A small audio embedding model, trained from scratch: norm batchnorm, 9400 steps.
Rows from block 3 of a small audio embedding model, named by matrix and row number. Rows with one number belong to one channel. Each number is 128 + 24 x the weight over its row's rms, rounded and kept within 0 to 255. All counts start at 0. Numbers have three digits each. After the name is the row's rms in percent of the matrix's.
After each channel's rows are labels from the 100 clips, of 14976, where the channel reaches its highest value: "responds to" is what is common among them. Only what is clearly more common there than usual is listed. The data: synthesised imitations of 52 everyday sounds, one a clip. In brackets: how many of the 100, against the usual share in percent.
# convs0: first width-11 conv (model.blocks.3.convs.0.weight, 192x192x11, each kernel summed), inputs 96-191
# convs1: second width-11 conv (model.blocks.3.convs.1.weight, 192x192x11, transposed, each kernel summed), outputs 96-191

convs0.166 111:108147116137051153127116143148058065109127105139139102113127120136151098129159096154129111083150134117099119103094137080105146151102121113148097093111125153118116099124121108124123105131136104108115117163098107128130133120156112133101097120137136115144125109143119156142100108091142134095
convs1.166 099:109096116136098181164156140140100167141157139115108106131125105108153169122124165092106136183140115168102105124131176081172142108121128149150124063119117121154110106122133155093147128153182144136140168114107154091140115138131134140120169185150132115124127104116117111139113168113099114070
responds to: machines and effects (44 vs 21.8); clipping (31 vs 7.8); text has "clipped" (31 vs 7.8)

convs0.188 086:162118123169140120135171149099121130096161103144094137092127122122200097131142072116106142105146128133111126157133140145078088143132120120126112109095151135085081150142122091157112118118164111148161126127086124149118126143121156158092173137151128135122167125148147199090114129096100122088
convs1.188 087:088136153142130151088077114144112103135107135098076092140110144115117099104161152124105109188100123141130125140105128111086158175143135152145134161084106156136136123174115121097094135106119113130102116138127128121112123115117124087125110125103148121118076135152178125101139149105116118131
responds to: water drop (43 vs 2); beeping (29 vs 2)

convs0.148 096:124106148110139118104109120120127114152091170113126113144116114105145119168149146145103120121130116137125152095137125141124137103143172123086150169103118128130142145132105116104129154161146158152170146144116110150123108091094163134093113109098157113127121132104123154131094083171120074170
convs1.148 103:118122102155086116127125105141104119145085067135110113138127142127097169109134111106126127130091092117094099109085130128091112124120120137129126118151111110122161134160144094098124106137173093139102164120106131156109155133117112101111082156107108113072086139118134166064149121132114110114
responds to: beeping (70 vs 2); signals (70 vs 11.6)

convs0.111 113:133128117123174136169170120129088085132123140126106126148131100112120081159143118114151115126189125106186119152073141157124134134156090162132124140130127127162157118131145131117127133165153131136121115149146156141121105111156146157126119131178151139125135106127137125125086134086107100116
convs1.111 108:142083135128116166131084100142134104108135127139116151120122115102121123126101131109105131165076124121097126117126155128140113100127134094137125129126137112097137125167121105087091146086110085140113111126096145171141137128109148131128139130136104099136102080172117113166104120107153094108
responds to: signals (44 vs 11.6); clipping (38 vs 7.8); text has "clipped" (38 vs 7.8); animals (34 vs 15.4)

convs0.65 119:124130097160131132153146099135073091157104112086126163153171154118124142141100162130112122136168129110097104157141157124131081132076112117127154143129127159131067171109108095114135136100116118100099109108164158098120084133129142135112144149099092118147129099146114120136142112077054116131
convs1.65 097:121136071115130094176097135149102142106150099118116143166106121146143153100131139132094170122146146149112099109118122148110139181153159133152120140122134121102125139131126134169135140105148091115097116109139155139135146096138102106152136072124092184094114123120112143109119146135132152107
responds to: signals (49 vs 11.6); beeping (44 vs 2); clipping (33 vs 7.8); text has "clipped" (33 vs 7.8)

convs0.171 095:132077110126156100103117144150098109124124133149141132129099104170120136129131110133200112136159122108139100147141145141128129062119154108159145144110095124139114115167124134151118163130132143128129161150143170105138156143103127141135143127142129137130154120123122146127139158121182077111
convs1.171 116:077131106100106136093097157158121144119119131137085133130152123084109125138135132122131167109120123162119148122113107125107138119150136153156147089187135104138124111118119130146144152119149176117104102089142123080120120171115153107097103129119138115109103114120119116123115147137099090123
responds to: signals (37 vs 11.6); laser zap (34 vs 1.9)

convs0.29 108:097137174137107111137101163117165137157096119103110095156163127103126153108089078143128149112094159125135133106156136145118117106118065148167096168145156097106118108110140121148142112130132099137123100159159090165118098161077147146114144104131095148135114140111144110150108119115149128153
convs1.29 104:126122087116103110143156140164124158141154127134148149153111107104111158117155089183158151135133142131133154124105160106146142140170138114124098123113107166088143119131106170119095151128152110116119118107145165168167118089157085069150149139084124140104104125142119093140135160146079151090
responds to: signals (56 vs 11.6); clipping (44 vs 7.8); text has "clipped" (44 vs 7.8)

convs0.122 108:173171101108128155149166112167142126103111108160140146144148150100164133111138123106155111146118143123097113130107090118142103121161102144160115142099138111104139113101188122128147104117141099136145135124159143106102135138105132110103165132170099093141137099122090144153100109141107114114
convs1.122 115:146128094102089080102128156091093096126104148126105103123122076130144118131153161158141091101126144084155126101086115115104091153116117109133114094127136101114148134084113102111125136152104112115078117132091098141119087093121121108131170135100139130137124165152125099123131129099134158110
responds to: household (47 vs 19.4); clipping (39 vs 7.8); text has "clipped" (39 vs 7.8); knocking (26 vs 2.2)

convs0.101 109:145119095120129156096143101135112151155106138146166112136131109144076143128116102114146109121088166143137123122149133117099134121133136123118100147117129169163143134071183092094105114117138093105103139133127123170124144088084144141172153151163095138138140101161146182127139146149086149122
convs1.101 114:101121125145063124131081138137084135132099127095124089099104133124121109100106116161112121166148162109140123133098149087133139145164118109122098141136127112100101093150142115134125099096120091127106102167140080083142138096126104168127108104136111092144089106103109174168115111121186129140
responds to: signals (46 vs 11.6); clipping (37 vs 7.8); text has "clipped" (37 vs 7.8); beeping (32 vs 2)

convs0.107 085:125144155140171104203124103118081151143152142143136142156133102116139128158151145132101122132110096128155136180125150125117131163152161116192132136122105138119142122107139098090141138086108135146148127135092073149147095144130158129099121139125107116117181142141086108152138130149136130157
convs1.107 101:124144094160132128133126139116119087142115137108129134081124133186107135132065096147132107107136122101128142132155112178139086139123138116129117123097127081148068145114182142175111122154134141130099127108131161098136107101159126145124148115101105123140116122108104142124106132133190144149
responds to: explosion (35 vs 1.9); laser zap (32 vs 1.9)

convs0.59 088:130128144122096133127144109108190121147101101108148147150113086094122153150134125124127175159111162145116114184163129169174081147138131149126150147133105123089091105098136138121120102135139145156141129119144138128165074112082096143103145125125112118131121111123098117138135081121121145150
convs1.59 110:121202117118116114066130133158085123181140161117113131100120103131125146106144128159138089111134095103111105086136126082110150083094150119130089088097152138157164113131114157123158107129143114106104133114109110171158110149132131122120156140098111098165124106135158077127134131138116148156
responds to: beeping (31 vs 2); water drop (30 vs 2)

convs0.174 142:112152105098144132174111116159107099092117127100129079118087111118160125139110141110104112106154110115101120128107139119130143148132132097144162135106118138154139130110146135127129168131190161171125113071098157202088133121114125075113137129125115110086133150155155125127141116111131109166
convs1.174 119:130123136088133127135121088120122161176120123151112147174154126116105137092074120159132114099132106114146101146161141127108169152149128109132103170141127146111166142159135089140097161123102148086107109122093115046090116140108150123125124189122106132136098146148121104146124162125153139126
responds to: music (32 vs 3.8); drum roll (31 vs 1.9)

convs0.121 112:130112127087130104091150122139114155094160125130103108124113136119051155076147108151132113119099107073128130119105094089113126128130168120110142134146122167102059140126122099170107144123117107122112106078136091085127152115130134098154121117088123114160137128136171094119119151090149115152
convs1.121 103:137143152107156108119144115101097135156114112140118133138120139120157120069125161174117151120091146123113141135186128174154067129151113137093154161078101161108124120162085101128081109099113155136144101129124115115173124162106114136140128117117130139138141112118130100151130168098073073156
responds to: people (47 vs 14.8); clipping (31 vs 7.8); text has "clipped" (31 vs 7.8)

convs0.74 093:153109117152119140157119122104141099129148110170137156116108149116162166151075112123138091148151077075126067087126142138163117096105154150138181133122114091141143136119073137139083114094113122159139097124148112116147165157151114139086130122141129119139115107103154110114103121117158141101
convs1.74 088:119126128137174142140117155087146115103129106095083088134166133135154134118115144129140135154088121145095159083176172145117126135124111120126136135150141126101132141155137149124144126157165123107139155151134091110176111155107151134141131149134122140117099110147140153125109167153080096129
responds to: laser zap (36 vs 1.9); clipping (36 vs 7.8); text has "clipped" (36 vs 7.8)

convs0.76 110:090102099095136131116133173149142143134133145149147139105113128120097129136138073106121098116107138113162153090116081146115128104124118156139156150076136145112156131118125114146137126157142098119132099141140104117097145120140119129108146146077167111155116110119124087117096128161157132125
convs1.76 106:137134136161134134159126128104125103137114107122129095138088144131147134088085102148109145110094147116142123140148163100109125123133106105122115098153122141100116113148114165145077144103118157153106129125113088096102117108153111141155123136154133171135122106123130167110134125147117104127
responds to: beeping (36 vs 2); laser zap (32 vs 1.9)

convs0.7 098:091133132119130157136089103129142118139133111147176140126129133090132137118131131114137132137096096061132146081162118120132109080087115130146176133157153134107138160127120159122123132106127137131104148156112159143101166130094145155145157129135121122154100140126056116174110160128139120146
convs1.7 101:099127113142134080095175125109075120115143120147085114188147157118141113112156146152153143111126129119122124114124165180134148125154125135099105116115142155134113158099114109107165118172186131110138086115124070121175085110144122156120155093110087098110145142139173071105147101130148119111
responds to: clipping (60 vs 7.8); text has "clipped" (60 vs 7.8); signals (32 vs 11.6)

convs0.53 088:130129114121170127135154150124082119163145140113101117140137126146164133089104103125134094120133141100115119121111135171075134096130111105142129145116141127125136071138141097124139104119128148133148125152134117145129111155121124151079129135105139174143122164184102134108126173120136151116
convs1.53 090:110123081124112139141136128112165157091110128117152149139123151097142110110141129123142142132098125097156125077147126103146120107146114111074161135140137179123116155130135111112105153141121144127101112071119134103151129146130127116171118148133092058116126132062076142163130137125104139124
responds to: clipping (37 vs 7.8); text has "clipped" (37 vs 7.8); bird chirping (25 vs 1.7)

convs0.93 111:099115168109090133102128135123109123108137133155117130124059134142097150126131141124150128100072150054109113164134122121139132092104123111139137104141148165148127135116100180116109107114128123115097139109110117119109131102125103123171116108124170141141126129168144118172117153135118080100
convs1.93 102:103116056133131119123094109101102102118102115104129140108109101135113140123095100108137135105150127134114104083161138185180113108136139136127113153144102112098146145120124111077134133154129144113148134152106142109171151136146090093106109108126125124127141115095120148131122139124134122136
responds to: laser zap (30 vs 1.9); beeping (27 vs 2)

convs0.55 123:177115091108146128115126176134137132109127129133128175115122119088155080139100104110133142132106150088132156114118105135106137134154148112117113114094108140145144094122111105136092099115102177186160094126102077102129126145107082133122153171114148124120096109145110131136149125122135098147
convs1.55 119:102089137071086130169120103112120123124141119134098118114130196121060122138100108145141153116122134117173128113152164135142115115104124135158110111154149125097129119188122088112041141101119150123113171097145129122106115128150103108140092119133111105103130091133145134107091097112152101115
responds to: bird chirping (34 vs 1.7); beeping (28 vs 2)

convs0.117 101:143094180141130127173092151089150130095170150101121084078108121132116112109104113111095160112187100159117106156128139132165117125153108139134073121173151140121108145145121123135134128118129169165133115094156124100109162123149116127078107136134124135128133140101148106116128145139138080134
convs1.117 094:144135095129096094091119042141117103114098096136138136121105116174105133165132116124132130106096115074105125126143116125110126142110132108128113092113123094107135124128134119112118130144111104120107162124091102144112127148119124083123113136072091117128112116134125107168117119136105135114
responds to: clipping (49 vs 7.8); text has "clipped" (49 vs 7.8); signals (43 vs 11.6)

convs0.134 102:111085123149136116141140131160108122112136097106090170149119166124135114156103164217122122132138144122115114133120109154125110165117152107082152109087120132139098172127141058162139113142120195109104120133123148153131146121118125135100143141111110132161139164116114128116135131115095097143
convs1.134 085:126142154159143127153144133081104132077106121168115079083154140117132126157113092112090131107101084122126135133101128081129147132099085143148165146134107139140091122110114149136155138116114109126124117127120090080074143160103138118115103138142133143140119120117097164103108159121106148129
responds to: water drop (31 vs 2); beeping (27 vs 2)

convs0.90 119:105104151085116154145056112153123148136166158102159132089124121097123138108097133131116139135106118107128114179105109117136131133167116093102127116122112160122134106145109118091115122116093129149118127092123101121100117089135141089143104138145138125084108133138169118117102163116118123197
convs1.90 106:131118102079129103128159092132142134118123116122127119132127123140132150072145092153146117109108091091085151100134135162085123136096142143150110120158113136121115119179143163146143139118114158116158134110127142130109127118125104134108081157127124147090116120146156067129085151132164132135
responds to: people (34 vs 14.8); clipping (26 vs 7.8); text has "clipped" (26 vs 7.8)

convs0.100 106:179144138132128138174131152145166135121115106098109110141119173102152115117142097138083089137182158144124124147109151143113101187092107113114104130139144122111164137101170126134120168196121111106125178119148113129112113133125100099083114165151052088144114115111049109102140120132076110114
convs1.100 104:105138091135112112128126114097133094124126117146133130098111130145125116142157149154151136088132124106114074104117081101119129142101141146182134131074140094144153137117094110095129093096121111164097105131095122162099138112101107134120159105099093112139107112155113112093110113117118159092
responds to: clipping (46 vs 7.8); text has "clipped" (46 vs 7.8); water drop (29 vs 2)

convs0.109 121:122130100120095145139106092102117146154181112120115116169131121099074110103119119116122098133125119121137081155125085089175124132132113144127139179115099115123114127141099162108107102121121129160140121108134098088127128123173136167102130118122122110125124153133101162164112130120121097101
convs1.109 105:137114137152151090139101154124147085115122174121136146103180125146144124163120166112136114146082137133087193121127142213106114121119129098097120106139112103122120095121121088155154132116162087156113125143124130125139100107141144152149137129180120137121146066130117103114125136124140133123
responds to: clipping (44 vs 7.8); text has "clipped" (44 vs 7.8); signals (37 vs 11.6)

convs0.86 104:158099085116091082152117118088128084116164121111117145142073141118123122161076115150130130125136116110134102132139122139139174102121097127129142135146129126110114113131135076177131118119141079137126093126165119096096165154162093140152121158116139128159106108164134154071091103119153122094
convs1.86 093:102079151142139157114152132125081136129146161084106078156111099161154127103160168117117138124120150100122156122119148139121117160130129127126097099160091107094142136145101173102137131157161150149124135110146119104171087174082120144096121127144127148121097117127135126170119130105083133128
responds to: signals (35 vs 11.6); clipping (32 vs 7.8); text has "clipped" (32 vs 7.8); beeping (26 vs 2)

convs0.120 076:127119127127109127147080170120150131079169136092103104142109149136127123109122110140115112148140103151114151110073110131145111117147136077134162122103111150121140108142137108142131124132150114133136079123144118114142126122120120139109111110135109128124109131149128158116143087130106136102
convs1.120 086:129153080148140148125090092199128158124086139108120111119128126117117135105155097098117148128168117111147126135163126078165159095144123119117164133095191125136098079102111166135118124127150130126136149151139107110134158092097125098096127141107156138109126127112143141119148110134163120170
responds to: machines and effects (55 vs 21.8); laser zap (36 vs 1.9)

convs0.41 105:134125106118124109126108110099104088125142135109135079118113120159098114097142167151140144055133119121110141148071127081172151107124137133122138115124130147105118140125142125168085158131099164107111100123132132088122125076102109089104113152101092142117120084126141132106148099096159135154
convs1.41 094:139153144106146135100125110121137139163128137141150125167129098174177105147088159134142128130104159117115112115147117195051153160130122145135092141156103134130107124137125139123145115105116125095106108102092123136088087120124165123134131124133123168136147093135137129132102158120067122111
responds to: signals (39 vs 11.6); beeping (34 vs 2); clipping (32 vs 7.8); text has "clipped" (32 vs 7.8)

convs0.131 090:085163128174133149121118131120086136104153102148148165141123113112113126107122154095110164137144126121139107098101082076089072153154132132127179120152140138112115072104123152143162139116150132135142175143107148121121095143146134116134111115168092117096087137113150133099120115146127119143
convs1.131 098:125137149131114107105110091144130117105114132113088106091106126093119110127172135129129108141139110131140105084074135113118139116153133134118112096095116095107100115143115165138124122149071087097093125139112090121128141078091151101137114087077129087123151155129100114096176153156141128118
responds to: clipping (52 vs 7.8); text has "clipped" (52 vs 7.8); signals (34 vs 11.6)

convs0.129 087:146082115139110115109124128098094113110109114094138133122079091132126145083114132138115127138124138143137106174132139117094145133086115089136131114154134112096145166140094094140059158148112107089176142112137128153115101115116121096096117088145128069086139113113172154162120121116133121118
convs1.129 100:156189096125134170115154128151127076183161132144102110132084115121126123177180128147124115114103130116128125134112127114064127130079144117134107099095134153154144077186118179157149114088148114110111114068138120116117139132129141107116119149142150148137123098135168093065116120148135092110
responds to: laser zap (33 vs 1.9)

convs0.12 081:132104137155145098147150114129130086108091094112075115082163131140119108091129156108123119121113169154133138122131139157112136116127105126144156115130128147099136135102120114150125110117110101133124111105112127156129133123161129118069158113134144163138120130101165128127111163114151132107
convs1.12 084:146129080131099113089128125127141139121147148149171165146086112096156074146121092124134131100117154091135091088121135061124134089161128134143136094120142138104140125094101106131075095150121137139129101086149136080104130134119132101133102146131142097147172111098096116138137125118132091113
responds to: clipping (37 vs 7.8); text has "clipped" (37 vs 7.8)

convs0.28 114:093137160101138150130105120107144102108129105116111139136112062084116106101161150129105151169166141149115108151137152144109136160136134138112128095148093100145098145116129118154120162153123134124134112111162115128131118144106123112113128108172142138058145091069161133141124130111094130099
convs1.28 104:155109076134114111117149138125173129105176101114143123105129175109129150122155117106138140140124112203143112172111145124131040101138149124127108139134165128108089130105143112096144136130110124105133184156112152094152136133148119129111097146087093111092150118144121097094117174141116112136
responds to: signals (39 vs 11.6); clipping (37 vs 7.8); text has "clipped" (37 vs 7.8)

convs0.16 093:163117110154116141170163146109154136096149134160108078124107162130114095109096113116157101140069110095120107156124133149142083116159125133138140150146104089120106106116120102120103102142078165115159131168150114145125124146172110128094170140186109152135133102068070143173161104147117112116
convs1.16 087:125094068091127078093109107114125091169119143093163097111105136174167151164147091091133141105107132107107121123091145130097129091097149144092157101138112123120171105139114126141101086143153131135125144093141163117167129092123127128157110112081120133125165110135162157075104134143138134139
responds to: machines and effects (64 vs 21.8); laser zap (47 vs 1.9)

convs0.99 091:147120116131171121144117100134123122126118119116099142127148100086188138107101103120119141125125164121128137119142158120149146118135142084137103144147127107129181108088110128139138124094128145151151141115157115135065149135166090151103101141118109180090130081091115123136090102128103142108
convs1.99 095:140111123118096165141117119115144120095125140135126125098107127148135130171133138084153140139170088158117122155097154105140135101139111134099105127113181145089097097151149121108073141132131124104140116123141156103187137111171129089126125123096127129129113112105142101136126126134153106172
responds to: clipping (52 vs 7.8); text has "clipped" (52 vs 7.8); laser zap (33 vs 1.9)

convs0.0 146:110132139092125103102101110115155114123107137137120131160113130108147143108130066141119121086097168139119096126097134148109138140131108150126091116116135095117134112137147169151090140130098119120102144162111078153102109174094106118141114098140134097108123112147177137130100128134107121155
convs1.0 120:119133126125145191128136121137090115158114183105161103154136092090146134140141112121126154129121103096156146170144112124143132121111130126129131107156104099142156090148120117100113115140105124119145104107094096121161103114174157078118136142071123155134110116123113090126112117127108147061
responds to: household (45 vs 19.4); clipping (30 vs 7.8); text has "clipped" (30 vs 7.8); doorbell (29 vs 2)

convs0.98 087:175128100140150125128134109110147156087161144182167162116142157173104119139105136120108116182121099090126135179149174127157139124126103101101096126097113153119113109099130092141142101121135101106102170155122082156153119144105128155109115105097149128146126087101147131151151085146113121127
convs1.98 093:068102056098145147089090157152109121141086134122081111125154115115152138146101128093159145091141128094180130092140093145079139103125131142179115130105109121130144123146126112139136113123110116156113132089099112113084105102118145154116104158132126105115113121085136151122144170108134124109
responds to: laser zap (34 vs 1.9); beeping (33 vs 2)

convs0.31 085:167116120094125105126152131198142151092085144131130133112143123118160128118099104140095091163126124159132089147130143136111121142105128138097149117122122100085155147157174142147123116142156101116144139158144094109127094092100162129108131133174147132137126119130093133130108128163063109135
convs1.31 083:091117103104140183129109124103134134138120123106145123139116150092117089120152140130142175134144131111125109139134116112100122077145164128132141089137103149140085127144122131180148119122100133137104117120105095164119150111160108139131127141082125137167144126113136118089129177103134095139
responds to: machines and effects (80 vs 21.8); laser zap (65 vs 1.9)

convs0.56 085:122139110124086137099139156119156167132141132098111172127080113154149153151117133143143143153125101123127122106092128123111160111135162132162125144119139150153111137107102125155071118145120152123102110072125147108102145126180136111122141156109098134194150176112135103138138137147093123125
convs1.56 085:155111139116122114163094081114101057110123148125110063136144141114100105131118105116109179104117102140101141121121092122120117098130115128110166115158080154122120130099134108098120143119129152097129119142136143154104128134111084098121079140134111140104107145125101153104096115131140091146
responds to: machines and effects (52 vs 21.8); laser zap (49 vs 1.9)

convs0.10 088:127162170106159131127084115141088151163096146135124117173104126152099144143166103145141122131122135096146087100128145101071131122136133119115161138075143114146122170097107142141097122082135146137104092127063103169144138132141120148189120171096078111122123095123141115111166138138124134105
convs1.10 104:107137046111076121139089116123117138103131120127128139086089105111138124123092126128144125113143124066171103069092135127151104086147139120143111133102125116134122130137099087127102122120128124106131142109174106115145182110115136154142092096115173096153117141105126152110156133129086111151
responds to: laser zap (38 vs 1.9); beeping (30 vs 2)

convs0.176 092:135113165154153173133129116136154162102173172108162114147131149123123146097135107135119110117117115122162091113112158154139142111160088112139085122124139149094139071144131140067086094120140112113121096143070099104138160125135137132153101148138131126116144129123158116107115143154144107085
convs1.176 086:089095103123138120141150146139071144139119138155092135102125121145139139157096096104120121150154105091117146128173124142160107075120149146134105097151120123159089088159115151146137150122131131157120154136108077131155104144174117130114168128123148117136128123118104150183147155136111097154
responds to: beeping (36 vs 2); laser zap (33 vs 1.9)

convs0.157 072:109089132145136110100101087163117101150164116093087115116082133112095144149154165139146088100093099082107143095102127116111148115143130119131135132137078085142151135096115140134110152152156118161121130112149136141108127134114114136097120157154119124142139126118113116149144137111124092099
convs1.157 086:114110096107130115115124119104167123138136143136162124157121138148142126081096123123121137093153133113118093128130099163116143124159120115101145146153077119101089135107062103157121098131111167101115109100170130136104130162118109120136113152115101090104143119154126082123098161121130132161
responds to: signals (35 vs 11.6); clipping (33 vs 7.8); text has "clipped" (33 vs 7.8); beeping (27 vs 2)

convs0.165 093:170117164117168173133133097123154136118140150083146125093125095122127116155092091146109128134118105120140183149122169135172115145119132129104113158154139131098118100112113118098128132099138126162141162165097118141136180109098159127122098123094098146107123132135128121155121136154170137116
convs1.165 092:108127103124127101103142133119093111131105109147098157125148155131110112081154158110097133109150122108139102110158115165147141122104152144185142117117119102109104138148120132143131126145124115149106135099127103150096123120113115136157131114117164077156117154079167135121117099107165131108
responds to: beeping (34 vs 2); laser zap (27 vs 1.9)

convs0.138 087:136147153093127080137111104105130115156145163176156163168135113074141076100137098071115119146119140133117130115152150116134104150147115124118080147114187130104111133113121134123144119134108114127123109188132067146102115097139153129111124151107093119124105119107128110141159119144151136141
convs1.138 086:107146157153122186144133114151142094130122125071140113147099150103152155164110133112154114117141065146116135105150116195118098126119126131127181111136120119132146167091125112135118141146173098153145153132129153140143129127098102136139122137151156077127133145091104114146084121160159109131
responds to: beeping (40 vs 2); bird chirping (25 vs 1.7)

convs0.173 086:141127126132118127149117137140096114086140114130153115157123142126110123142121122089071175144134116159155108152121134093141140166112126186132141185139117169107094146139134139132167115138149119130154135131135136072132096146121111107167112134192147141129117101104134137124122139132118128128
convs1.173 090:148127081122149138120116085140162127134122129094135090102120133142145163120114122118127086108133118132081116127134090121137136104124159097119055059129112119098136086128128110106159105097105139157122150168170117104136153083114088110089080126099147148105093087138085139086136113116100131142
responds to: machines and effects (54 vs 21.8); laser zap (51 vs 1.9)

convs0.4 089:087120124116101169142157104103121111116126128129140125122146135106119115171125078085137115109113092132143147134121129143111146176106108135132094105126123119115149119155095160128135136140127055106119131161126130126116118071147154124100072108089151105163117172134142128139134099161145121134
convs1.4 085:117120147117122133133191112126099163136161106136132131126129112209167142094140153105136159128164117136116126151173160140161135126170143122137112158135105147131105127095128104121126146136132193142151129077122116112149093128130138146162173147171139120101139105114105113126099182122142135177
responds to: explosion (28 vs 1.9); laser zap (27 vs 1.9)